A small image classifier, trained from scratch.
Model: 7.59M parameters, 24-pixel images, arch mlp_mixer, norm layernorm, activation swiglu, patch size [2, 2], layers 8, width 384.
Training: 10400 steps, batches of 192.
Data: trained on scattered letters and digits in many colours, 48750 training examples, 41.0 epochs.
Rows from block 2 of a small image classifier, named by matrix and row number. Rows with one number belong to one neuron. Each number is 50 + 12 x the weight over its row's rms, rounded and kept within 0 to 99. All counts start at 0. After the name is the row's rms in percent of the matrix's.
After each neuron's rows are labels from the 100 images, of 14976, where the neuron reaches its largest size: "place" is the part of the image that holds the peak; "colour at peak" is the nearest of a few named colours to the mean colour under the peak. Only what is clearly more common there than usual is listed. The data: scattered letters and digits in many colours. In brackets: how many of the 100.
# gate: MLP gate (model.blocks.2.mlp.gate.weight, 768x384), inputs 240-287
# fc1: MLP up (model.blocks.2.mlp.fc1.weight, 768x384), inputs 240-287
# fc2: MLP down (model.blocks.2.mlp.fc2.weight, 384x768, transposed), outputs 240-287

gate.715 118:39 40 50 58 46 48 40 53 50 55 45 56 50 56 45 62 44 34 58 38 62 49 58 54 69 54 54 76 46 44 25 62 53 49 38 51 39 56 49 52 58 49 31 70 59 53 61 71
fc1.715 126:26 50 54 47 50 63 43 62 49 65 37 57 54 66 48 66 67 39 60 44 71 64 34 50 59 50 62 49 58 52 42 22 41 42 67 61 53 61 37 54 58 55 55 56 43 35 56 73
fc2.715 131:56 53 61 44 55 64 68 51 48 42 43 63 68 56 72 52 40 51 32 64 53 45 33 39 70 55 50 65 45 45 50 52 54 39 25 47 67 35 51 42 43 37 41 56 57 60 43 56
place: bottom left (29)
colour at peak: black (62)

gate.19 042:51 50 40 45 43 64 45 70 41 59 44 65 56 52 53 44 38 77 50 62 25 47 73 51 58 53 75 34 50 57 45 51 43 41 22 60 65 62 31 39 54 47 40 49 72 59 58 55
fc1.19 042:36 52 59 58 66 44 50 68 59 63 49 68 52 44 60 54 45 63 63 65 40 55 51 69 57 44 69 71 49 23 40 56 74 49 52 53 60 76 53 65 39 51 42 62 61 75 43 51
fc2.19 040:53 49 53 40 56 69 59 52 53 50 45 48 51 58 32 49 52 43 53 40 47 46 60 72 54 53 63 59 51 68 53 61 58 54 37 49 47 51 60 53 54 60 57 43 57 26 61 59
place: top right (28)
colour at peak: black (61)

gate.74 091:79 53 65 54 41 53 38 31 40 46 37 56 40 48 24 57 42 46 63 40 38 33 59 43 62 49 50 61 37 61 38 50 48 60 52 72 49 41 46 59 58 49 42 43 52 61 52 56
fc1.74 089:27 45 47 51 55 39 44 72 56 58 60 39 62 40 81 55 41 52 46 57 51 70 56 72 38 45 52 37 55 57 62 68 47 41 45 42 47 53 53 74 47 58 51 40 55 50 45 67
fc2.74 088:68 59 28 54 61 62 43 74 53 47 33 55 42 59 38 59 61 50 64 41 38 50 46 57 57 32 60 53 44 43 41 61 40 33 46 56 44 45 43 43 46 50 22 42 56 50 34 45
place: bottom centre (55)
colour at peak: black (69)

gate.729 103:35 56 60 56 58 48 85 69 46 49 47 53 61 66 41 39 60 62 60 52 53 66 64 45 52 43 41 46 69 63 53 45 39 54 19 70 41 32 34 51 50 56 59 49 71 66 34 54
fc1.729 104:64 44 48 40 30 66 58 28 38 44 80 70 51 36 69 62 67 58 13 40 50 36 28 42 63 64 37 37 44 67 60 68 49 47 77 48 52 68 75 60 32 48 33 43 45 44 44 39
fc2.729 096:65 54 44 66 61 56 65 60 68 73 42 71 44 63 78 38 49 48 46 49 55 54 58 46 62 53 46 45 34 70 50 35 38 55 72 39 53 31 48 49 53 44 56 44 48 52 44 44
place: bottom centre (37)
colour at peak: black (64)

gate.278 122:62 38 39 53 64 47 46 38 33 36 59 66 49 48 36 51 54 46 57 48 50 37 66 55 40 35 78 25 62 52 20 65 56 56 30 28 67 37 60 56 50 56 26 38 65 60 38 53
fc1.278 116:57 43 42 45 71 39 58 41 39 38 57 73 34 52 28 56 40 37 33 50 38 32 79 46 37 37 71 20 64 49 15 60 55 59 52 38 57 35 64 45 51 34 38 33 47 37 43 47
fc2.278 117:50 63 63 44 26 69 62 60 75 52 59 28 57 23 55 35 59 37 25 43 41 36 60 53 66 35 67 28 47 55 64 61 40 45 36 65 34 37 46 51 58 57 64 51 63 48 38 46
place: centre (48)
colour at peak: brown (31)

gate.276 125:41 44 55 51 73 50 39 42 53 46 45 73 43 52 53 50 63 68 51 38 45 27 64 53 52 56 47 47 27 50 28 48 57 65 65 37 42 43 50 39 65 45 53 49 57 48 62 44
fc1.276 130:35 34 47 60 63 46 60 52 60 47 36 44 46 76 70 39 52 33 58 41 65 60 48 48 43 47 48 61 75 55 51 27 50 60 38 74 45 52 52 46 37 45 42 40 46 39 45 57
fc2.276 132:56 48 61 50 47 39 58 46 57 33 49 53 38 61 47 65 45 69 55 55 34 23 39 39 40 79 48 54 38 55 49 65 42 52 64 41 68 38 51 64 44 67 60 29 49 55 46 55
place: bottom left (57)
colour at peak: black (66)

gate.584 075:63 45 27 54 28 47 48 67 53 50 53 59 49 39 54 44 63 45 55 46 21 48 51 52 57 54 51 56 49 49 44 27 44 59 64 55 47 48 41 61 53 38 61 44 68 29 54 42
fc1.584 075:47 77 55 30 53 71 53 49 54 47 54 45 57 44 66 33 57 26 54 56 53 50 47 56 48 63 36 51 71 54 55 56 48 53 79 38 41 60 36 49 41 44 35 44 73 46 54 48
fc2.584 072:66 15 48 66 55 65 55 44 67 30 54 48 47 61 35 46 55 72 38 52 49 59 57 54 41 57 73 41 57 47 66 50 45 58 47 35 45 61 47 51 38 31 57 41 62 39 47 46
place: bottom centre (48)
colour at peak: black (70)

gate.140 093:46 37 47 46 42 66 49 51 57 52 60 32 27 33 50 62 46 85 52 65 52 60 41 53 38 56 65 46 46 49 54 54 52 55 32 75 38 61 47 49 35 44 55 60 67 56 65 65
fc1.140 102:32 36 50 64 59 53 45 31 42 54 42 44 53 50 43 63 65 72 61 38 56 56 53 69 34 58 58 52 41 36 50 52 48 36 41 50 50 49 36 52 38 51 45 48 47 77 48 60
fc2.140 098:52 29 48 43 34 44 70 52 50 77 69 43 62 45 34 36 48 40 41 51 62 66 56 49 50 46 64 59 60 60 42 50 33 36 58 16 38 54 61 42 45 58 45 43 61 28 50 31
place: bottom left (27)
colour at peak: white (54)

gate.476 054:53 64 61 39 43 56 34 60 56 47 29 72 47 45 63 68 31 71 63 52 52 63 19 42 48 52 44 33 57 62 49 35 58 56 19 61 30 38 58 34 28 52 47 61 37 59 45 31
fc1.476 057:57 34 44 70 50 32 60 58 28 38 59 23 54 51 42 47 54 52 55 46 44 31 59 42 28 66 42 63 58 49 53 45 47 48 94 37 62 49 34 53 63 54 48 38 56 44 51 58
fc2.476 057:32 46 61 34 46 47 53 56 53 49 43 47 54 56 46 46 71 67 67 46 64 47 54 76 43 36 50 44 46 49 52 35 69 37 42 55 40 45 47 47 34 65 57 60 53 53 41 38
place: bottom right (74)
colour at peak: black (81)

gate.655 123:36 43 60 72 50 51 48 43 46 47 74 50 43 50 56 30 49 45 37 59 60 24 36 35 66 52 36 73 46 33 56 50 85 48 44 36 48 67 65 38 59 55 63 50 47 50 39 39
fc1.655 120:39 23 60 62 60 46 49 56 43 42 56 50 37 53 45 26 47 61 47 49 72 15 35 45 75 48 68 73 53 29 55 65 72 61 56 42 36 59 54 31 57 61 46 53 52 56 42 12
fc2.655 123:60 53 35 45 63 43 48 31 58 61 49 58 53 60 36 43 57 43 27 41 33 43 55 52 29 50 50 50 53 38 32 53 36 40 41 45 40 40 50 37 68 71 40 61 43 45 55 39
place: bottom right (30)
colour at peak: white (59)

gate.37 041:45 61 54 59 80 37 38 53 64 46 41 54 55 77 45 57 34 40 49 57 59 49 61 33 60 62 51 45 47 43 44 48 58 46 63 54 42 30 61 40 70 43 35 21 52 52 64 26
fc1.37 043:58 65 57 34 30 37 55 34 41 58 44 41 53 64 40 65 30 50 48 51 74 51 36 48 57 54 47 49 38 55 58 46 51 71 60 50 54 50 72 21 62 45 55 24 57 44 52 42
fc2.37 039:70 39 44 54 50 42 40 26 51 57 53 54 31 34 45 50 38 43 66 25 41 60 40 63 46 53 52 58 55 50 37 36 41 40 54 69 34 59 38 52 39 58 51 87 50 40 42 60
place: bottom left (37)
colour at peak: black (64)

gate.700 122:53 47 59 65 39 57 59 72 57 64 61 68 60 64 56 49 43 67 59 43 51 68 55 55 39 51 38 69 62 58 60 46 38 45 58 42 41 42 71 54 44 53 44 48 64 80 36 66
fc1.700 124:57 47 52 48 45 53 48 68 51 34 55 56 38 42 48 56 66 40 44 19 68 52 40 56 43 50 81 39 40 59 47 78 29 38 31 68 71 33 44 55 70 28 36 48 56 22 49 32
fc2.700 124:41 59 36 43 50 54 56 49 49 47 55 56 59 39 46 34 65 65 65 76 36 72 50 42 55 39 46 61 65 45 38 60 55 38 33 53 51 48 36 70 45 44 49 32 45 70 56 58
place: middle right (37); bottom left (29)
colour at peak: white (67)

gate.588 117:44 63 56 55 40 62 50 50 43 42 44 65 42 40 72 80 51 41 45 51 58 48 38 50 47 66 34 46 32 50 54 58 49 57 52 58 57 34 47 48 32 54 36 52 61 39 37 33
fc1.588 121:52 63 69 66 31 60 33 65 44 38 43 61 41 24 60 61 55 41 64 54 55 61 34 55 42 75 37 45 35 38 51 67 48 47 55 53 54 34 40 51 39 64 50 52 60 62 39 48
fc2.588 121:70 64 36 59 51 67 53 36 48 63 25 49 43 78 31 33 68 68 44 31 41 60 37 33 37 45 64 49 61 55 44 34 46 49 53 57 51 50 28 60 40 71 55 55 46 42 47 66
place: bottom left (30); middle right (27)
colour at peak: black (64)

gate.609 127:46 33 69 72 47 52 56 52 36 33 71 67 32 53 33 46 56 56 58 52 56 42 72 54 36 42 47 55 48 26 52 68 51 54 41 40 50 53 40 44 48 64 36 53 62 56 49 70
fc1.609 130:43 49 51 48 43 28 46 34 54 42 44 49 45 51 55 38 54 37 43 51 58 31 67 50 62 35 41 63 65 59 37 72 42 18 67 64 56 44 71 37 65 52 26 54 40 51 35 61
fc2.609 128:50 58 47 55 43 48 59 45 59 66 41 45 37 65 45 64 44 46 39 55 35 52 44 38 51 43 49 55 38 31 56 42 38 58 34 65 51 49 61 45 21 49 55 48 42 29 58 70
place: centre (29)
colour at peak: black (67)

gate.280 076:68 58 62 69 87 44 35 35 54 51 60 45 85 52 39 67 47 47 60 53 46 60 38 36 51 57 62 51 55 78 54 56 24 68 39 76 66 49 42 65 50 55 72 46 48 46 44 35
fc1.280 075:43 54 50 37 32 48 55 57 54 67 44 42 23 43 75 39 45 79 63 53 75 43 57 65 53 22 57 50 37 45 39 67 43 31 73 42 36 43 51 39 53 35 15 44 61 41 48 58
fc2.280 075:55 53 34 58 56 61 53 54 32 43 49 48 34 59 61 32 45 49 56 45 34 36 65 59 58 43 67 35 51 47 66 61 41 51 54 64 46 65 68 61 40 55 68 44 38 77 69 47
place: bottom right (51)
colour at peak: black (88)

gate.670 054:45 38 46 77 40 34 40 54 42 26 72 46 44 41 69 50 62 48 40 60 36 59 57 41 55 37 49 38 51 56 46 53 52 52 59 50 56 53 42 59 45 53 51 51 42 52 33 47
fc1.670 054:49 37 45 56 37 24 57 61 40 20 51 43 44 52 56 29 48 34 43 48 21 41 63 62 82 61 51 35 52 41 35 54 53 44 47 60 55 55 32 36 33 64 39 43 33 71 50 54
fc2.670 051:75 43 34 44 43 48 61 55 60 27 64 29 36 56 60 40 71 58 39 56 53 38 39 57 56 40 57 67 57 59 44 43 68 57 62 28 54 32 48 73 61 57 50 65 51 44 45 57
place: top right (27)
colour at peak: white (52); pink (42)

gate.570 061:32 37 48 53 66 46 45 52 40 46 56 45 43 38 35 46 47 38 56 56 48 62 46 37 50 53 48 60 66 48 22 56 69 22 50 66 49 50 39 73 59 45 46 54 43 57 43 52
fc1.570 066:67 61 69 34 44 45 53 33 50 51 57 52 39 45 66 56 57 55 48 61 37 46 56 82 30 58 30 43 63 41 62 29 56 65 62 48 53 43 53 41 37 49 35 57 55 35 46 26
fc2.570 058:20 72 49 51 60 41 38 65 37 67 31 55 51 56 16 55 55 36 53 41 53 40 31 26 68 49 42 64 41 46 54 72 44 34 37 65 33 45 26 53 52 56 40 51 47 65 53 71
place: top right (30)
colour at peak: white (67)

gate.647 126:33 48 33 55 50 22 61 53 48 54 44 58 41 72 55 42 61 44 71 31 50 49 69 30 33 56 53 72 55 49 45 46 60 53 53 44 63 57 46 55 60 56 51 43 50 67 32 74
fc1.647 131:36 42 35 56 52 49 75 46 54 51 27 58 55 64 63 23 39 58 66 60 24 42 32 58 53 60 41 57 41 38 64 56 35 35 58 45 46 56 53 67 52 75 58 51 40 46 38 52
fc2.647 137:64 43 29 47 56 35 46 55 37 49 39 55 56 38 40 62 49 46 56 50 45 41 48 62 43 51 50 44 59 44 72 34 38 50 40 79 62 80 40 62 46 63 55 42 63 39 63 55
place: centre (29)
colour at peak: black (70)

gate.640 044:64 36 45 67 49 45 55 62 33 40 45 46 43 35 57 51 23 57 51 39 68 70 56 54 32 42 67 45 29 51 37 59 34 45 54 59 54 38 60 59 44 47 44 50 74 54 35 59
fc1.640 043:32 62 61 47 52 65 53 44 49 69 46 37 52 42 44 60 48 45 65 54 42 47 45 40 62 34 43 50 75 43 68 75 54 61 54 29 50 44 39 61 47 52 60 47 47 50 60 29
fc2.640 041:57 54 45 73 44 45 37 48 43 43 34 44 37 54 52 49 40 64 40 46 53 49 53 62 55 37 82 69 38 53 40 72 31 50 44 61 70 45 47 55 51 31 29 56 66 77 52 73
place: bottom left (32)
colour at peak: white (58)

gate.318 114:34 21 51 46 54 36 37 49 43 63 64 46 47 40 80 41 50 26 58 41 37 29 48 44 60 65 63 57 53 33 63 47 52 46 66 57 67 67 44 29 58 45 45 53 53 58 36 42
fc1.318 122:57 57 52 63 31 42 52 33 47 47 70 54 54 50 71 52 35 35 42 29 37 41 58 41 63 43 75 46 53 46 62 52 64 58 60 64 52 59 36 46 56 60 54 66 49 45 36 42
fc2.318 118:44 20 57 42 31 46 36 51 44 39 71 60 63 52 41 77 50 44 74 51 51 48 77 74 63 44 41 52 36 43 36 58 49 45 44 47 53 66 47 52 35 57 59 58 47 35 39 40
place: bottom centre (29)
colour at peak: pink (45)

gate.50 056:68 62 51 33 28 49 31 54 63 51 72 39 52 47 40 61 48 46 62 48 60 44 41 43 56 47 63 45 43 44 45 47 45 56 31 57 57 37 46 52 31 45 40 62 62 37 40 49
fc1.50 051:59 68 30 33 41 64 54 34 45 32 30 50 53 50 42 51 47 53 56 39 59 43 48 58 52 36 64 45 75 68 33 45 76 64 40 38 50 37 48 70 60 46 68 65 60 49 34 58
fc2.50 050:69 45 73 52 71 70 39 51 55 40 39 59 51 40 38 47 56 48 58 39 34 72 75 44 45 71 35 30 44 44 51 47 58 43 47 71 58 63 49 35 50 48 57 33 36 66 63 39
place: bottom right (27)
colour at peak: black (67)

gate.492 058:58 58 69 55 48 44 39 55 39 39 47 40 39 48 33 28 46 44 34 42 63 23 43 55 49 49 78 40 39 50 51 59 16 54 48 50 49 47 56 62 39 42 36 47 59 40 47 76
fc1.492 061:26 50 30 48 62 44 54 60 47 76 52 55 42 44 49 71 52 54 61 46 31 39 59 59 42 38 40 55 41 39 55 43 71 40 40 46 44 68 49 40 30 43 47 63 66 59 51 34
fc2.492 061:59 49 62 27 42 51 65 33 32 50 48 68 53 71 74 48 49 63 53 34 54 51 49 67 56 45 68 31 56 57 46 65 39 61 40 56 38 61 79 50 39 46 59 40 46 27 54 38
place: middle left (30)
colour at peak: pink (46)

gate.741 121:59 41 62 50 74 46 33 68 64 62 44 43 55 75 51 48 41 68 54 38 87 56 53 51 49 42 51 49 46 58 47 28 57 66 57 48 39 42 47 44 68 53 51 58 68 28 32 41
fc1.741 121:80 72 46 70 56 52 40 76 46 54 40 21 60 51 36 56 63 45 49 66 44 64 50 50 45 61 46 34 48 60 49 45 50 58 55 34 55 48 36 45 41 43 50 61 34 14 39 26
fc2.741 116:28 62 46 50 18 60 32 49 50 56 50 47 68 58 57 63 46 58 58 57 76 47 59 25 66 56 45 59 40 35 50 58 40 54 60 54 70 50 70 40 49 54 29 52 68 62 62 46
place: middle left (31); top centre (30)
colour at peak: black (60)

gate.650 086:41 73 61 62 55 49 48 82 75 50 47 58 54 44 50 54 56 47 54 63 27 44 30 33 66 41 51 56 59 51 66 48 44 36 57 50 41 30 27 50 48 63 44 52 55 36 56 39
fc1.650 084:71 41 49 54 35 54 32 39 32 59 44 55 61 37 68 57 51 34 58 54 55 70 56 29 60 49 64 35 44 37 51 40 31 55 51 52 66 18 33 66 73 42 64 39 67 60 33 55
fc2.650 078:62 47 52 45 31 65 64 47 36 64 53 44 53 60 52 56 36 53 47 64 58 59 41 46 68 56 48 76 39 60 51 61 51 51 54 66 45 75 63 61 24 46 50 43 42 52 58 52
place: middle right (31); bottom right (29)
colour at peak: black (64)

gate.577 112:39 48 54 53 26 50 23 54 61 64 38 55 45 61 23 43 53 37 65 46 60 43 53 65 37 53 36 62 49 44 39 52 27 52 55 42 36 42 68 45 68 36 44 43 54 43 50 79
fc1.577 114:39 56 42 61 48 66 34 48 53 62 54 76 40 56 50 52 74 68 51 52 45 66 35 37 49 62 38 61 51 63 61 51 43 53 56 60 53 37 79 32 49 62 45 52 59 37 52 50
fc2.577 108:63 40 60 35 57 45 66 23 43 63 34 54 18 59 38 51 64 54 63 52 64 46 41 34 48 43 45 34 53 60 55 53 70 75 63 47 37 51 16 48 45 51 49 33 27 38 37 35
place: middle left (27)
colour at peak: black (60)

gate.500 114:50 28 34 39 53 63 47 50 60 45 62 40 49 72 61 68 36 73 47 33 53 69 36 55 47 15 61 28 37 59 38 40 46 64 52 49 44 44 64 34 56 36 44 48 53 51 42 63
fc1.500 114:58 37 38 42 52 47 45 57 52 42 66 50 46 70 49 66 32 81 53 26 58 50 34 46 56 18 40 18 44 52 36 47 55 69 42 48 53 52 60 32 65 53 36 57 52 57 35 72
fc2.500 116:68 30 36 60 25 53 50 60 28 56 65 56 47 45 49 52 57 56 68 61 63 56 55 66 58 57 47 59 37 38 73 56 56 60 36 33 58 33 54 59 44 59 58 58 48 49 74 33
place: bottom right (56)
colour at peak: black (68)

gate.227 108:56 19 56 65 77 45 41 60 56 56 68 51 60 60 55 61 69 44 45 52 53 48 62 64 44 55 42 42 41 31 54 59 59 50 68 53 48 76 62 36 43 66 44 42 57 31 41 46
fc1.227 101:47 68 27 57 45 48 76 59 60 49 39 45 29 46 51 54 67 41 56 46 40 56 65 21 52 39 73 55 57 66 49 49 51 62 18 30 41 54 14 78 60 25 55 61 49 58 50 54
fc2.227 107:45 75 50 46 67 39 46 45 49 39 74 51 47 61 61 34 67 43 51 43 52 37 44 42 63 40 66 51 59 38 45 55 63 55 39 45 50 24 73 41 40 45 32 52 41 47 41 52
place: bottom centre (30)
colour at peak: black (75)

gate.573 054:62 35 63 44 25 59 49 41 38 34 58 60 52 33 62 64 43 40 42 46 55 69 54 41 40 64 31 47 38 67 58 38 55 46 66 52 38 58 47 51 48 63 67 54 69 68 35 55
fc1.573 059:53 40 37 49 48 48 56 65 40 49 39 47 76 51 30 35 45 64 51 56 47 56 56 70 65 39 55 60 52 49 61 58 62 58 23 67 43 45 46 40 54 49 37 56 33 52 37 41
fc2.573 056:51 45 54 57 59 48 47 45 68 56 47 61 44 46 60 54 64 42 38 49 60 52 63 49 59 30 38 41 38 61 39 64 47 43 48 45 54 45 73 38 40 29 49 65 48 54 50 43
place: centre (27)
colour at peak: white (56); pink (41)

gate.90 067:55 38 54 38 60 76 36 46 30 54 52 65 60 43 42 61 61 68 58 26 56 24 43 54 45 42 50 48 56 22 71 56 55 27 63 53 44 62 38 69 63 48 58 62 47 32 53 61
fc1.90 074:34 51 34 28 49 56 57 34 62 48 52 42 31 36 45 40 55 48 65 73 49 24 59 36 51 36 43 57 60 44 58 42 38 28 38 66 49 41 52 62 46 34 56 56 52 53 65 45
fc2.90 068:74 57 48 26 70 38 34 53 57 57 39 72 44 58 59 62 55 51 43 32 42 59 68 46 66 47 59 46 70 52 39 52 43 64 32 41 47 45 40 52 37 45 49 49 48 25 50 26
place: centre (31)
colour at peak: white (65)

gate.424 080:42 71 60 40 64 34 50 61 50 69 48 53 35 52 69 38 50 30 44 44 61 46 56 58 32 37 38 63 53 35 46 64 33 35 37 44 64 48 56 51 59 54 31 27 23 62 43 36
fc1.424 083:43 34 59 49 40 46 46 47 61 31 36 52 62 44 18 40 47 58 42 63 40 57 48 44 65 51 50 55 40 52 43 35 68 47 71 47 39 46 62 52 44 25 61 63 62 50 49 63
fc2.424 079:71 46 54 73 35 43 44 46 37 52 45 62 62 54 61 55 52 52 49 55 67 42 49 50 34 66 48 32 46 43 58 39 48 33 52 72 46 64 31 56 62 64 47 44 34 59 52 28
place: centre (27)
colour at peak: black (71)

gate.284 131:59 65 44 63 60 70 43 51 42 47 47 53 56 74 19 62 61 69 77 48 78 44 53 44 71 40 76 16 44 36 48 37 64 52 48 51 54 50 61 33 50 64 37 58 64 59 28 35
fc1.284 137:76 35 46 15 56 41 43 66 41 14 62 47 66 39 61 57 60 49 31 50 48 38 43 29 51 42 61 53 44 53 50 35 45 54 74 55 48 43 36 47 51 60 41 60 58 48 29 59
fc2.284 136:43 47 35 75 59 64 78 61 59 48 43 55 62 56 46 47 33 38 52 33 79 53 28 42 68 39 45 44 48 49 45 56 70 48 47 45 43 48 43 64 43 57 53 46 48 88 40 46
place: bottom left (27)
colour at peak: black (63)

gate.152 115:53 43 63 40 43 67 68 47 67 46 42 30 29 56 52 45 36 43 32 65 65 55 36 53 58 51 39 43 61 41 45 65 54 56 54 61 52 42 56 52 52 35 59 39 43 58 58 56
fc1.152 119:37 54 69 50 52 63 56 29 45 50 55 43 39 49 62 58 47 52 65 39 35 49 56 44 34 42 38 49 41 46 39 53 55 45 56 48 52 40 70 38 50 51 42 62 65 49 57 58
fc2.152 123:27 61 43 58 59 33 49 71 23 59 62 42 63 59 57 38 41 51 46 57 39 50 76 36 50 39 52 66 30 59 69 49 39 73 49 55 51 43 51 43 65 54 48 39 58 55 50 81
place: middle right (28)
colour at peak: black (74)

gate.160 096:52 28 54 61 65 68 53 65 59 48 34 61 39 37 37 29 55 69 52 41 59 47 48 51 56 69 54 53 53 43 65 53 63 55 58 57 33 56 71 38 58 51 40 51 44 53 43 36
fc1.160 093:62 42 74 43 55 52 49 42 57 37 64 51 52 51 72 64 58 64 65 49 39 38 60 60 33 26 58 57 44 44 60 53 42 63 59 59 69 44 42 61 43 55 62 46 40 74 54 66
fc2.160 094:71 49 59 27 49 42 44 73 70 63 44 56 42 37 43 55 75 37 42 46 48 62 72 55 61 46 43 45 46 78 51 54 41 56 47 60 77 44 51 78 45 32 42 42 72 63 29 52
place: bottom centre (34)
colour at peak: brown (33)

gate.240 106:37 63 29 72 44 43 56 54 64 36 67 56 65 36 41 53 71 58 31 36 55 29 44 36 51 47 42 38 71 42 29 65 56 33 56 32 54 37 58 46 67 46 45 51 38 43 40 68
fc1.240 108:59 55 46 45 52 45 43 44 52 55 47 79 57 45 44 37 66 57 54 26 56 46 49 41 43 43 46 45 56 55 55 56 28 50 47 60 34 46 39 45 49 42 62 36 37 55 40 62
fc2.240 099:65 38 53 47 66 63 71 47 46 64 38 50 32 49 31 49 65 40 49 51 48 52 33 75 46 49 55 41 55 43 54 62 55 19 18 57 36 64 43 48 34 58 39 64 66 57 41 49
place: bottom right (31)
colour at peak: black (71)

gate.384 071:54 41 34 46 43 52 49 59 51 43 63 61 35 51 64 33 37 35 55 64 52 69 62 49 47 41 65 59 46 51 45 42 53 68 52 60 47 55 59 55 44 65 48 62 62 49 50 50
fc1.384 079:66 45 55 50 71 50 50 43 67 44 36 36 64 56 55 38 45 37 45 43 64 54 60 42 39 59 32 32 55 68 33 34 46 61 62 49 45 62 46 47 40 28 47 67 63 65 47 39
fc2.384 069:21 55 57 45 52 64 70 36 54 42 47 41 41 53 44 47 56 57 49 65 32 65 40 41 42 54 48 74 71 34 50 40 64 55 70 54 58 49 24 54 52 49 35 42 61 47 43 64
place: middle right (31)
colour at peak: white (53)

gate.361 117:62 50 54 31 17 57 33 63 59 53 51 57 49 75 50 58 54 42 33 55 45 80 52 61 52 49 57 45 60 60 32 43 47 52 59 60 43 48 45 65 38 54 53 52 60 41 52 43
fc1.361 118:55 50 51 69 67 26 69 39 59 49 49 40 52 27 32 44 31 59 49 38 60 56 41 59 30 26 42 37 65 29 38 60 44 62 33 45 67 43 41 43 43 54 47 50 55 49 41 37
fc2.361 120:38 30 47 53 63 37 45 49 58 52 59 61 24 51 45 29 49 54 54 68 22 62 60 47 46 63 47 58 50 55 52 61 44 37 66 65 52 63 62 64 59 30 77 55 53 69 62 36
place: middle left (29)
colour at peak: black (76)